Weights of a small audio frame classifier: 4.79M parameters, activation geglu.
Rows from block 2 of a small audio frame classifier, named by matrix and row number. Rows with one number belong to one neuron. Each number is 200 + 40 x the weight over its row's rms, rounded and kept within 0 to 999. All counts start at 0. After the name is the row's rms in percent of the matrix's.
After each neuron's rows are labels from the 100 clips, of 14848, where the neuron reaches its largest size: "strongest on" is what is common among them. Only what is clearly more common there than usual is listed. The data: two synthetic voices taking turns or overlapping, over music, noise or silence.
# gate: MLP gate (model.blocks.2.mlp.gate.weight, 768x192), inputs 96-191
# fc1: MLP up (model.blocks.2.mlp.fc1.weight, 768x192), inputs 96-191
# fc2: MLP down (model.blocks.2.mlp.fc2.weight, 192x768, transposed), outputs 96-191

gate.729,005,162,205,235,175,156,136,127,215,210,178,137,311,203,162,192,225,230,180,192,237,263,185,200,166,149,169,163,141,171,245,167,213,202,114,167,196,178,240,203,196,263,119,220,276,208,253,224,189,214,213,209,201,263,199,166,249,281,191,194,205,221,253,183,162,212,164,176,154,237,258,171,178,163,201,246,160,275,218,202,207,268,198,227,235,175,296,191,138,167,179,185,238,227,170,195,244
fc1.729,012,168,216,207,170,205,202,206,238,207,185,194,232,199,105,183,262,141,255,185,185,242,189,260,164,191,248,194,206,151,254,229,273,214,229,281,180,199,205,222,222,228,212,230,226,199,254,209,205,221,243,223,199,202,201,117,219,203,289,239,184,142,156,231,176,203,212,188,141,233,266,233,219,158,221,210,163,177,181,146,228,223,150,181,204,233,242,84,124,156,146,211,227,131,170,173,216
fc2.729,011,180,224,212,216,171,144,178,170,171,192,219,201,183,119,229,229,187,290,166,188,241,187,230,124,133,192,279,172,149,230,178,236,219,219,212,210,156,176,190,190,228,179,234,193,200,220,126,164,212,162,220,224,242,266,147,200,225,279,248,231,158,171,260,199,212,260,184,187,246,236,233,185,220,169,184,179,230,181,164,172,225,154,149,200,220,282,160,180,181,120,215,208,145,196,193,217
strongest on: child-like voice

gate.406,087,207,188,262,168,195,188,155,190,168,183,169,116,170,218,188,238,207,240,227,165,175,208,221,199,162,218,230,196,144,230,192,273,203,230,183,276,195,169,254,171,211,177,230,175,183,257,251,157,185,143,233,208,282,274,172,145,166,187,212,192,252,188,143,242,214,205,257,103,222,178,196,267,242,103,223,149,176,192,208,214,202,240,221,213,210,150,224,175,138,254,176,239,147,148,115,195
fc1.406,076,187,181,129,209,233,200,177,216,210,237,192,270,223,174,298,168,190,214,193,208,242,167,189,177,185,190,208,224,263,210,203,165,198,249,146,121,182,221,232,250,272,188,167,222,192,147,123,188,137,245,220,275,149,180,181,240,180,227,216,143,169,238,264,176,155,227,249,243,211,167,207,193,159,216,179,228,200,214,228,172,210,220,189,163,221,248,222,179,228,154,240,137,182,214,313,231
fc2.406,086,227,178,227,241,240,187,135,226,158,243,159,160,192,233,152,187,226,248,231,161,212,186,220,232,153,136,206,201,158,133,136,221,194,227,174,204,184,213,182,188,220,181,252,187,149,196,222,117,183,174,191,238,245,261,165,230,196,189,260,195,171,245,222,178,127,240,263,155,220,216,202,188,166,212,234,195,254,263,203,219,227,311,212,235,243,128,201,158,247,184,180,118,147,172,229,233
strongest on: music; quiet level

gate.759,054,202,221,273,165,212,203,184,155,209,215,160,228,185,199,222,141,308,287,148,182,170,170,238,182,180,234,208,222,162,186,206,108,134,189,240,215,198,165,132,217,209,242,257,183,248,174,160,188,277,192,226,155,209,129,229,144,198,138,140,160,191,180,174,235,171,157,223,216,184,222,122,210,170,138,200,269,242,206,209,197,229,277,242,180,215,253,225,189,201,172,136,167,200,153,249,211
fc1.759,066,139,177,153,271,139,219,97,220,238,249,264,182,224,222,246,218,226,203,163,216,140,133,206,203,227,193,188,146,150,252,263,187,169,248,230,178,203,208,189,190,156,147,171,180,193,185,235,147,125,228,147,195,187,212,252,203,185,244,169,180,201,189,203,98,168,220,223,144,234,238,239,169,208,273,195,121,241,176,257,196,152,210,249,225,197,198,194,226,231,217,222,209,221,154,244,240
fc2.759,062,301,195,132,149,110,170,220,249,209,226,187,205,221,195,190,207,181,199,136,263,107,189,173,216,148,222,217,165,228,217,171,214,221,251,184,183,206,210,247,191,144,180,121,145,165,216,262,211,105,227,219,137,133,211,259,252,167,293,193,150,170,147,192,101,100,253,207,241,208,144,274,186,212,270,227,153,238,212,148,191,215,191,224,225,211,202,193,211,205,236,239,246,272,262,250,300
strongest on: low voice; first voice: low voice; second voice: low voice

gate.637,037,241,183,263,218,171,235,94,190,272,177,233,267,193,232,190,136,200,165,130,178,233,236,189,134,226,227,189,178,235,175,270,234,204,185,193,188,282,188,204,165,336,223,230,212,187,142,218,221,264,198,246,188,243,154,255,219,170,202,233,118,152,283,174,238,220,261,190,167,225,179,143,229,211,142,205,247,219,182,153,222,181,268,257,156,142,197,266,165,202,229,187,168,199,191,201,163
fc1.637,057,239,217,128,189,212,187,197,195,227,224,204,166,198,228,206,237,193,230,244,214,140,208,162,217,252,192,231,269,181,205,125,211,205,118,102,158,184,205,208,176,263,296,205,155,190,217,169,290,168,213,236,179,216,203,181,155,213,203,184,212,223,301,223,150,192,135,218,214,203,191,190,205,204,166,229,161,256,159,164,221,253,162,237,191,199,204,145,188,189,273,189,200,248,259,201,195
fc2.637,047,175,238,159,204,236,121,269,172,277,233,179,191,179,236,203,242,226,246,198,219,137,240,221,195,241,239,231,216,142,226,189,215,175,162,140,212,154,243,163,179,168,233,186,170,227,188,171,213,208,247,174,196,177,155,215,162,117,216,202,168,207,225,129,158,259,207,214,190,196,260,191,248,166,200,212,88,131,145,190,163,292,202,258,187,183,145,190,130,142,200,169,273,209,188,186,164
strongest on: child-like voice; first voice: child-like voice; second voice: child-like voice

gate.23,086,284,179,200,259,194,168,173,167,171,178,249,214,218,168,214,257,177,167,209,241,146,222,279,223,213,152,128,194,200,241,177,215,222,177,259,175,267,214,201,228,158,172,238,161,185,131,112,251,249,193,217,189,193,174,220,185,230,271,143,217,191,272,182,135,251,230,240,220,208,201,219,239,192,206,193,181,258,199,169,170,188,225,166,239,208,214,180,175,219,92,222,218,213,179,207,136
fc1.23,096,189,224,265,190,202,234,151,142,227,181,136,221,175,228,183,220,182,237,243,172,234,176,181,125,147,202,249,175,192,214,158,182,156,152,224,228,210,224,160,199,245,155,227,212,270,241,128,216,204,259,229,243,199,201,179,170,211,190,186,185,181,167,181,222,182,206,178,177,202,164,165,235,190,269,193,219,230,223,162,184,127,150,252,174,170,236,207,208,170,211,183,193,166,206,208,244
fc2.23,089,242,200,190,232,207,244,133,178,216,151,183,245,202,161,195,149,187,191,193,147,246,199,233,125,236,252,170,214,219,255,159,239,224,239,286,211,243,217,220,189,143,222,190,217,203,197,155,187,209,213,246,197,270,219,274,216,198,257,142,142,126,195,301,197,218,218,198,115,269,131,199,175,255,247,120,136,232,284,220,215,112,182,241,186,201,184,161,205,262,173,236,168,82,219,193,223
strongest on: low voice; background: everyday noise; first voice: low voice; second voice: low voice

gate.581,101,180,221,113,231,159,214,191,268,197,178,216,260,226,154,218,259,219,191,226,188,234,125,172,172,198,160,255,153,180,249,222,237,159,148,265,310,254,208,207,240,156,155,137,237,133,181,109,173,214,204,223,185,225,223,186,187,169,172,142,195,186,196,200,168,186,204,190,163,231,193,119,191,207,188,190,195,156,197,215,226,182,223,244,204,194,197,131,189,158,232,234,154,187,241,232,164
fc1.581,093,216,206,226,259,160,224,134,155,186,142,220,225,246,105,258,181,154,213,218,156,187,222,230,253,187,154,213,207,217,228,251,242,232,210,174,257,290,137,176,162,181,227,167,231,227,114,89,167,190,217,199,137,225,188,142,196,193,197,144,187,154,211,245,168,190,219,266,204,199,194,185,187,221,197,266,200,181,158,152,249,199,151,240,281,161,213,173,152,234,152,255,121,179,204,306,202
fc2.581,113,191,232,211,169,230,182,193,107,183,121,260,261,190,196,181,109,162,173,184,189,167,271,312,225,267,206,184,235,214,101,191,157,214,300,165,165,196,160,208,170,176,236,231,197,214,140,210,226,200,202,147,181,244,137,238,231,222,304,218,239,194,168,130,239,146,227,121,170,158,223,152,215,186,213,151,142,135,217,179,250,173,143,175,184,170,226,202,226,214,211,192,216,199,214,263,194
strongest on: low voice; quiet level; background: none; second voice: low voice

gate.596,130,258,144,194,215,120,182,212,116,116,210,204,229,206,200,234,222,318,207,219,178,143,234,134,247,185,194,303,189,167,199,203,152,211,242,193,159,251,195,208,211,205,250,232,222,154,221,201,201,222,212,215,237,186,205,197,224,222,169,151,129,224,172,160,219,191,224,263,239,218,211,186,273,214,189,193,191,237,261,246,243,145,134,257,215,190,141,213,252,156,142,144,203,158,173,244,103
fc1.596,126,300,238,180,215,211,210,282,233,186,229,177,145,215,246,229,215,238,198,122,228,241,132,200,188,300,228,248,197,177,158,193,162,199,214,169,254,230,203,252,215,191,249,136,175,241,193,243,187,223,257,102,203,170,184,214,272,196,242,237,211,188,132,206,216,156,219,229,199,212,165,191,231,130,165,243,130,247,126,174,206,120,251,231,250,315,191,190,205,170,206,136,180,201,171,168,144
fc2.596,130,163,191,263,111,264,116,178,169,101,242,195,179,229,230,224,119,299,199,125,255,212,195,198,212,167,202,149,224,173,180,172,169,226,170,195,152,146,189,226,170,203,278,184,217,182,227,197,149,155,139,163,195,217,259,156,175,200,218,178,223,209,126,256,179,232,169,162,137,185,234,252,253,226,184,143,197,215,230,181,109,180,215,140,207,196,215,227,239,149,237,141,173,183,258,205,143
strongest on: background: none; reverberation

gate.483,117,165,145,171,235,249,189,116,131,222,179,140,192,196,151,224,187,207,197,189,139,187,217,196,206,158,206,201,152,201,189,176,180,174,199,191,180,168,227,190,219,171,162,233,191,190,184,193,248,200,241,184,141,254,274,132,228,249,214,197,230,197,189,217,132,187,69,187,285,181,210,206,185,210,180,217,185,351,180,205,252,197,204,199,171,164,211,233,220,174,209,182,204,183,220,202,194
fc1.483,118,162,143,174,229,199,223,193,154,164,206,144,198,190,202,266,220,189,252,272,145,189,159,203,227,210,168,163,203,213,186,158,200,171,182,169,133,157,181,216,215,182,171,191,171,186,211,251,199,257,208,196,178,234,207,167,188,218,173,178,215,200,241,183,180,213,172,200,210,165,244,206,150,176,162,191,162,376,213,167,168,188,191,162,207,151,162,206,208,204,148,248,186,136,263,213,200
fc2.483,107,185,112,209,236,253,185,145,153,211,273,208,192,206,264,188,299,214,189,176,318,207,183,189,159,178,286,167,192,189,253,217,217,261,187,228,162,198,251,238,214,236,209,248,209,147,195,173,187,166,156,209,216,189,186,158,164,236,167,167,257,236,178,215,255,199,190,125,177,196,179,139,221,254,264,211,217,285,175,219,138,186,215,187,236,205,213,183,139,225,166,190,163,182,206,221,270
strongest on: child-like voice; first voice: child-like voice; second voice: child-like voice

gate.453,073,288,194,172,142,185,201,224,202,199,226,157,212,222,138,193,178,234,203,229,175,139,210,185,203,221,208,219,148,220,207,146,163,178,193,279,186,194,158,217,200,212,145,166,250,153,223,176,223,174,213,279,152,182,270,164,167,206,166,164,276,187,257,240,172,235,162,223,188,171,214,142,216,214,233,140,152,146,273,226,174,186,148,228,156,177,266,221,247,221,234,160,203,213,245,256,198
fc1.453,077,181,239,188,202,162,151,152,204,165,161,247,155,231,224,214,223,175,242,240,191,227,137,195,188,192,187,149,210,163,192,185,151,183,233,217,167,191,246,190,232,210,219,284,156,211,206,179,284,140,240,205,234,159,195,174,123,204,167,205,242,211,225,248,190,117,129,213,191,243,161,154,233,266,294,218,234,148,177,173,176,174,162,187,201,218,234,182,185,238,266,168,208,240,168,181,165
fc2.453,070,164,268,154,232,90,199,249,172,171,164,211,213,194,236,123,168,202,183,148,206,151,154,203,156,160,233,188,214,157,208,155,129,161,218,221,228,204,234,189,217,207,257,268,190,151,197,164,215,138,228,186,261,174,203,197,152,195,297,202,135,130,232,229,242,172,148,200,168,217,200,219,252,238,208,229,300,242,217,228,227,263,164,166,231,270,155,152,254,204,154,180,179,216,223,186,167
strongest on: child-like voice; second voice: child-like voice

gate.748,006,243,202,202,195,153,223,240,175,152,142,265,239,210,179,192,300,233,213,134,190,153,242,210,220,230,236,196,184,186,247,195,116,192,254,83,137,212,224,137,120,221,203,161,224,176,246,215,196,171,195,207,136,190,161,163,171,190,193,246,190,202,190,214,193,238,220,161,144,224,257,195,160,206,301,183,160,243,167,258,261,171,239,233,118,190,224,275,166,176,188,193,235,263,207,176,217
fc1.748,019,216,226,245,262,172,173,217,169,159,138,240,205,206,185,181,240,175,261,234,219,158,131,268,269,250,179,286,199,259,229,157,260,179,203,198,215,174,236,204,113,179,224,141,247,195,223,189,175,197,137,185,207,247,216,159,224,183,202,219,129,215,207,199,199,226,208,292,126,196,252,296,213,235,183,241,183,303,214,135,205,176,175,219,190,206,192,238,142,276,144,219,179,279,224,240,244
fc2.748,017,248,211,265,200,211,230,203,167,166,106,296,219,232,189,192,257,151,266,268,227,224,167,296,226,211,227,240,185,220,234,197,201,184,210,157,171,171,246,204,125,247,199,158,259,210,233,205,177,169,183,191,179,180,183,127,193,192,162,274,173,201,126,187,133,242,211,232,189,201,261,205,143,201,223,223,173,255,163,194,259,200,190,235,131,286,198,208,125,268,195,189,212,223,217,243,269
strongest on: music; reverberation; clipping

gate.322,062,180,131,170,214,197,234,180,243,178,234,225,190,222,276,192,292,264,285,123,149,175,178,186,182,238,283,230,176,176,175,226,216,252,196,179,223,164,166,203,211,213,271,158,148,225,119,229,208,220,215,144,172,194,213,207,164,150,217,237,219,168,206,237,178,199,271,181,158,195,212,235,215,170,130,164,150,216,170,187,210,191,216,203,191,134,229,226,216,146,166,297,178,270,269,203,228
fc1.322,059,216,228,182,156,206,245,231,190,166,249,196,277,198,239,194,150,194,223,143,164,173,174,190,153,190,212,137,173,118,186,145,170,190,184,217,205,268,187,151,154,200,263,185,117,247,92,147,204,213,187,89,126,201,184,239,195,186,232,211,242,248,250,201,225,201,137,223,133,217,222,214,200,205,244,212,187,197,247,210,239,257,107,238,186,139,131,291,236,173,201,246,188,230,210,213,252
fc2.322,068,165,188,208,196,206,153,178,263,180,225,179,173,189,277,148,232,196,241,111,173,174,183,202,193,222,215,194,133,197,107,210,226,212,180,223,278,210,211,171,219,251,268,170,128,198,171,214,200,252,222,141,196,213,145,208,141,237,215,190,229,213,201,205,149,185,223,153,165,182,183,293,189,135,179,148,221,240,183,137,266,218,240,259,184,192,231,224,153,156,141,240,162,266,282,183,234
strongest on: background: none; deep voice; thin (high-pass)

gate.12,107,210,158,151,171,208,211,154,150,197,174,202,186,168,163,202,242,174,122,239,240,224,241,255,210,215,176,291,153,213,237,147,166,231,162,174,293,205,285,222,232,209,223,298,189,177,188,231,226,190,211,145,186,188,219,251,271,149,282,245,175,259,195,197,243,266,249,195,267,170,234,180,239,248,180,178,173,188,207,248,278,229,214,260,183,122,163,188,192,193,178,201,175,161,184,129,135
fc1.12,110,254,213,141,145,196,209,215,171,202,209,197,140,217,205,174,263,180,111,238,253,176,213,169,259,115,148,238,185,215,241,211,208,205,200,199,227,178,323,167,243,176,259,223,216,280,163,223,199,185,181,123,212,218,242,223,218,170,252,198,144,261,101,227,227,272,204,187,235,254,190,237,146,228,218,200,202,186,200,226,252,222,203,229,223,219,158,176,202,156,210,164,214,140,177,126,122
fc2.12,115,210,191,175,195,205,147,262,99,189,290,194,171,246,232,227,213,185,230,199,214,105,123,225,213,133,229,189,239,218,159,254,150,116,222,157,162,218,222,132,206,212,203,193,283,146,190,241,219,176,157,205,167,212,145,216,125,196,230,208,173,155,115,222,178,229,162,116,167,262,198,260,167,210,274,207,189,196,248,244,176,284,227,188,216,164,223,230,208,165,227,184,178,196,212,253,131
strongest on: child-like voice; first voice: child-like voice; second voice: child-like voice

gate.33,011,277,174,206,200,214,198,178,259,199,162,134,249,190,191,195,270,253,186,257,267,252,202,225,142,129,190,312,183,237,236,202,153,194,183,171,212,181,190,131,147,199,133,145,201,274,219,170,226,206,236,199,213,143,177,222,215,187,233,188,281,165,182,240,240,224,195,143,227,151,227,202,211,203,152,228,177,203,246,180,185,156,199,182,166,198,152,173,247,107,178,188,153,219,281,178,184
fc1.33,040,211,261,248,179,210,297,168,152,123,227,244,223,184,155,144,252,191,195,105,150,238,176,211,227,209,263,101,219,171,262,281,252,206,216,138,180,255,142,196,246,193,190,261,234,165,173,216,211,186,189,241,196,230,223,198,247,209,169,217,164,205,169,185,208,198,267,160,199,272,210,209,151,232,167,229,248,159,204,207,294,221,171,206,131,209,201,147,134,213,159,190,234,193,169,240,240
fc2.33,034,183,195,215,201,163,249,181,121,109,275,278,198,222,127,153,224,222,200,114,220,209,183,183,184,179,187,186,180,200,243,228,204,217,200,165,181,291,125,227,211,163,196,220,176,199,146,175,209,209,178,216,178,251,255,190,216,243,151,204,188,225,226,222,211,198,260,226,171,197,179,220,156,242,218,193,259,167,185,244,212,202,173,173,134,190,203,195,192,201,169,161,209,253,182,256,200
strongest on: music; clipping

gate.547,133,217,162,258,160,141,212,189,195,241,158,178,263,190,216,201,209,283,181,260,196,167,330,249,226,175,209,178,163,165,254,198,156,91,231,171,230,212,148,208,267,179,247,264,221,146,141,195,195,205,295,219,223,155,169,167,208,196,194,221,170,206,181,162,249,148,177,149,191,197,218,256,185,190,213,215,168,200,210,149,131,164,144,216,145,174,197,197,166,186,226,203,183,153,180,194,150
fc1.547,134,195,213,206,152,204,175,209,215,186,166,221,298,126,196,235,214,226,165,254,189,150,270,269,183,211,171,238,175,245,276,274,205,119,227,226,212,172,171,167,302,227,244,196,211,242,221,212,236,178,307,205,230,187,208,156,184,176,225,179,165,88,153,169,195,157,196,180,137,225,191,193,231,185,178,224,180,146,233,193,109,176,179,190,197,193,247,183,156,172,226,219,151,251,201,248,249
fc2.547,138,156,207,133,157,247,218,211,201,185,150,197,181,207,208,191,244,167,177,242,207,203,9,206,186,163,191,236,198,132,171,166,220,273,216,144,231,219,206,234,196,209,199,190,255,284,243,166,212,155,201,167,229,273,185,234,253,163,207,220,199,223,246,204,244,257,216,173,188,242,197,154,233,261,127,131,197,158,205,242,209,223,210,205,205,245,209,162,234,194,145,305,191,168,222,140,245
strongest on: background: none

gate.21,080,223,225,269,269,185,229,226,171,166,185,231,158,224,166,250,189,200,167,192,166,189,193,177,246,237,195,167,221,238,206,165,242,136,224,249,173,226,120,162,144,211,168,223,282,155,179,163,194,152,272,239,196,96,191,230,156,170,187,217,200,173,136,157,207,164,174,173,143,219,294,206,206,206,195,244,211,173,201,138,207,190,166,169,190,227,171,171,230,179,215,226,148,218,175,250,257
fc1.21,095,225,269,223,100,220,225,219,240,194,273,180,277,207,172,211,173,226,173,181,170,247,104,165,219,215,203,219,218,219,172,211,252,144,185,194,220,218,162,176,207,225,248,205,220,144,231,247,215,225,235,217,238,195,165,175,195,224,160,208,284,186,209,203,207,128,119,102,194,125,280,206,215,203,211,261,170,240,266,135,159,221,203,201,190,184,178,226,161,213,273,241,194,231,261,177,248
fc2.21,091,270,188,187,159,214,251,197,213,201,267,146,279,198,178,243,154,209,126,201,202,183,230,137,193,256,195,196,231,208,207,155,217,235,164,187,248,220,120,182,224,238,227,197,125,191,181,209,241,192,188,244,195,227,207,242,230,280,184,201,206,183,134,261,154,148,115,159,177,121,225,268,208,239,249,216,183,151,256,160,135,137,166,197,212,248,159,141,204,175,228,216,255,207,250,215,223
strongest on: background: none

gate.321,107,130,198,209,158,211,119,199,263,227,243,209,130,181,190,217,203,196,234,238,282,187,166,219,187,251,177,218,199,264,220,151,178,163,200,192,184,211,110,253,204,232,216,272,167,256,288,271,179,175,175,225,230,195,213,257,166,205,171,201,232,258,166,187,167,187,160,168,173,223,146,224,152,139,176,145,151,176,110,159,192,138,172,113,164,152,176,224,203,171,237,159,193,219,141,233,213
fc1.321,110,224,205,208,204,198,208,150,186,183,292,227,160,225,226,143,282,122,169,141,238,132,266,232,280,222,149,222,220,229,213,139,194,249,197,130,127,163,178,232,193,199,187,289,211,187,128,158,251,223,180,239,230,135,196,196,164,173,221,176,148,196,152,148,178,150,122,181,175,185,286,181,164,193,241,141,124,200,201,253,203,189,160,172,197,141,215,181,203,215,210,219,227,183,216,212,129
fc2.321,106,112,201,139,246,197,257,247,168,155,180,192,184,170,232,196,154,224,89,196,181,169,258,217,262,265,173,236,244,141,186,133,162,226,184,148,179,194,193,173,188,238,155,252,208,240,156,196,258,242,186,177,209,206,147,171,223,217,247,206,212,194,171,150,230,170,223,240,154,197,264,172,222,255,268,168,195,251,296,203,237,242,193,251,207,213,176,168,72,197,172,249,182,233,199,177,265
strongest on: child-like voice; first voice: child-like voice; background: none; quiet level

gate.749,094,115,231,207,197,231,301,183,175,150,167,319,161,200,178,170,269,250,210,177,204,189,156,228,247,202,145,204,200,210,207,277,188,140,211,233,173,221,195,159,223,201,133,227,186,268,190,198,211,175,194,305,151,137,179,219,259,177,109,214,273,150,194,237,160,184,255,160,178,243,219,243,253,204,202,209,217,177,214,221,249,221,146,198,233,198,197,184,194,148,192,177,147,135,250,125,182
fc1.749,093,242,244,217,146,193,92,238,208,251,228,182,240,181,227,238,145,187,112,188,182,208,217,202,124,229,254,209,183,219,167,173,150,221,182,174,142,166,255,212,96,179,258,208,190,201,180,201,200,218,235,106,244,202,189,179,208,259,212,214,183,279,198,156,198,263,174,244,221,204,257,162,206,142,192,229,175,237,271,213,147,129,251,214,233,232,224,209,179,270,227,152,210,268,187,245,171
fc2.749,089,156,194,155,200,165,176,201,221,226,192,239,249,230,182,189,281,258,185,186,200,199,211,136,153,269,216,210,89,191,163,147,229,209,174,172,193,172,306,286,143,239,197,150,210,252,175,239,236,209,225,179,206,162,226,178,209,225,225,136,208,213,185,204,164,171,204,218,219,202,252,191,196,257,186,250,241,193,197,181,155,119,268,190,240,212,186,192,191,227,220,193,184,225,226,165,277
strongest on: background: none; quiet level; deep voice; first voice: deep voice

gate.10,035,224,254,215,205,109,185,179,178,220,201,144,271,155,136,179,170,212,183,152,195,158,246,183,154,213,175,223,59,127,224,222,183,193,225,203,235,291,214,206,160,205,193,183,281,258,154,198,217,163,202,298,206,194,141,236,137,306,233,201,229,241,180,163,187,196,225,192,248,183,211,175,204,104,167,178,169,135,182,193,190,92,159,245,224,212,219,140,134,204,247,215,211,204,204,246,235
fc1.10,035,209,256,134,279,115,212,119,169,166,235,176,213,162,121,219,167,218,196,160,262,125,212,182,220,202,188,246,134,194,201,233,180,236,183,208,232,237,238,205,238,196,155,133,202,151,113,122,207,142,161,204,226,190,193,186,256,195,201,127,195,230,250,217,195,190,212,153,215,139,132,223,172,200,195,129,223,184,148,211,192,289,304,157,237,207,136,190,204,150,239,218,218,194,230,214,228
fc2.10,038,243,209,156,262,200,148,165,184,189,223,178,253,152,176,217,190,136,176,190,169,112,257,262,221,210,233,159,193,162,177,267,182,254,232,199,183,199,176,232,177,174,207,143,260,153,176,243,249,146,211,159,192,210,229,237,190,219,225,169,174,202,174,183,144,172,235,194,217,176,228,184,234,188,162,156,125,203,186,141,219,198,171,228,215,229,195,186,151,209,218,214,212,262,139,244,155
strongest on: background: none

gate.573,006,248,264,187,232,108,68,170,137,218,152,109,259,183,197,170,209,214,207,166,282,191,194,180,168,157,181,252,60,159,211,252,149,261,192,224,171,195,191,120,171,216,148,161,248,254,187,198,247,158,217,209,243,165,145,198,189,223,199,138,200,241,197,194,237,211,268,114,227,153,209,178,190,141,163,188,210,190,213,212,181,154,174,188,224,194,198,189,181,229,242,222,171,215,206,171,207
fc1.573,015,207,191,281,188,238,315,237,257,200,169,283,169,189,130,177,206,223,199,197,130,235,192,220,185,249,267,206,260,118,233,225,291,137,187,194,184,225,149,220,253,193,243,221,199,138,148,220,243,215,187,192,197,218,240,201,179,218,198,303,204,208,178,163,178,269,240,189,171,263,260,188,229,234,206,215,222,219,191,150,235,233,187,230,186,209,185,145,223,204,162,177,256,281,216,269,234
fc2.573,014,190,177,273,247,203,283,213,212,213,211,306,199,210,120,202,194,248,214,201,219,227,193,191,125,197,185,257,216,129,242,197,239,197,160,168,211,261,135,250,226,183,234,180,186,202,112,178,166,247,201,179,103,248,214,231,172,282,159,271,222,232,213,179,163,282,239,268,160,238,223,218,190,221,206,190,232,210,125,215,145,222,198,200,176,187,166,156,236,198,193,151,256,243,230,233,220
strongest on: music

gate.524,107,245,241,236,206,169,236,177,225,299,222,149,253,252,184,179,153,230,157,188,192,210,149,227,202,169,172,182,165,165,207,251,190,205,187,208,292,206,297,143,163,200,178,209,202,196,195,154,223,152,181,234,246,151,232,201,153,182,191,203,197,188,157,166,254,294,144,200,154,153,159,145,165,144,152,226,203,230,318,111,191,205,233,240,129,171,166,234,165,134,202,205,170,225,250,77,219
fc1.524,111,174,221,235,138,192,209,128,131,185,214,222,107,200,217,266,166,182,195,230,221,182,197,172,160,188,218,208,199,215,208,193,204,160,182,153,198,173,220,190,202,248,145,207,178,224,229,196,197,242,167,214,173,156,84,209,183,284,229,184,163,240,176,197,225,185,156,233,130,193,195,227,289,234,177,140,182,235,221,207,142,224,174,130,226,237,264,229,202,184,318,213,293,188,159,175,177
fc2.524,102,224,258,258,233,165,181,204,96,183,119,232,220,219,194,253,208,191,224,162,184,207,165,116,231,302,173,228,153,141,222,171,226,276,237,248,172,254,191,224,180,212,233,208,209,167,205,195,214,242,204,222,224,231,125,251,181,305,189,171,146,193,218,211,288,220,180,238,222,175,205,229,232,209,124,129,209,241,224,207,170,107,202,147,252,186,201,186,210,184,233,143,222,95,181,173,229
strongest on: low voice; second voice: low voice

gate.511,127,264,152,242,280,175,215,205,186,179,183,181,227,144,247,169,178,232,239,123,101,184,228,205,221,220,241,205,227,234,266,133,191,202,216,208,214,234,197,176,159,250,177,181,208,155,201,166,196,205,194,182,238,181,273,251,172,192,216,270,223,210,131,244,124,175,170,202,160,177,263,211,228,193,228,171,214,250,163,181,191,171,160,169,259,135,233,176,253,182,238,166,161,243,201,205,195
fc1.511,125,239,242,155,127,247,189,160,238,192,268,225,199,305,165,213,203,231,243,220,227,190,167,190,165,223,149,145,119,151,179,223,263,223,208,165,202,233,207,214,187,255,189,187,187,232,182,228,198,128,219,224,136,245,105,219,246,208,215,141,137,169,224,188,238,160,165,193,199,227,204,174,193,174,236,209,157,133,267,185,214,176,191,226,163,208,147,204,296,213,181,203,208,224,230,130,250
fc2.511,130,250,198,224,169,197,193,191,267,133,238,211,202,230,204,184,190,216,173,179,167,164,225,178,210,240,197,156,165,188,202,173,223,224,249,157,189,192,205,155,227,242,173,146,251,156,262,243,220,203,257,201,132,282,232,168,189,259,259,229,220,181,157,257,179,176,207,164,191,232,252,233,178,236,219,177,228,206,178,153,264,154,173,128,246,165,237,184,190,189,233,181,212,265,228,104,202
strongest on: background: none

gate.629,085,246,170,212,122,258,177,243,217,192,259,155,184,173,234,168,157,176,174,202,266,202,197,199,208,186,188,191,203,271,249,178,186,182,178,164,221,126,231,255,224,247,230,102,224,184,214,197,180,182,203,169,203,281,235,221,126,213,285,218,201,207,160,181,200,174,205,214,230,237,153,200,231,171,130,221,125,234,122,223,185,199,153,193,207,224,215,184,291,175,169,274,183,233,236,153,175
fc1.629,078,168,203,208,164,167,239,239,198,195,243,221,216,215,157,176,244,225,257,213,172,182,195,204,213,211,126,238,141,199,142,243,267,211,216,274,241,265,124,147,158,165,187,216,207,233,182,210,266,247,247,212,209,179,203,210,198,266,101,163,210,234,264,247,231,207,203,166,154,178,192,181,232,166,305,123,167,154,224,182,146,244,130,177,209,208,183,273,167,190,284,216,172,173,171,188,206
fc2.629,084,241,165,254,192,214,217,193,206,201,277,163,206,168,265,191,217,166,279,177,219,203,204,161,216,214,153,220,175,207,205,242,236,159,162,129,235,119,135,186,172,216,205,219,203,210,183,199,139,240,248,202,174,206,228,179,151,220,185,119,259,189,186,219,189,219,177,158,247,218,179,237,243,137,209,240,107,216,138,249,163,236,161,184,206,242,226,222,266,201,234,289,198,246,165,139,160
strongest on: child-like voice; second voice: child-like voice; clipping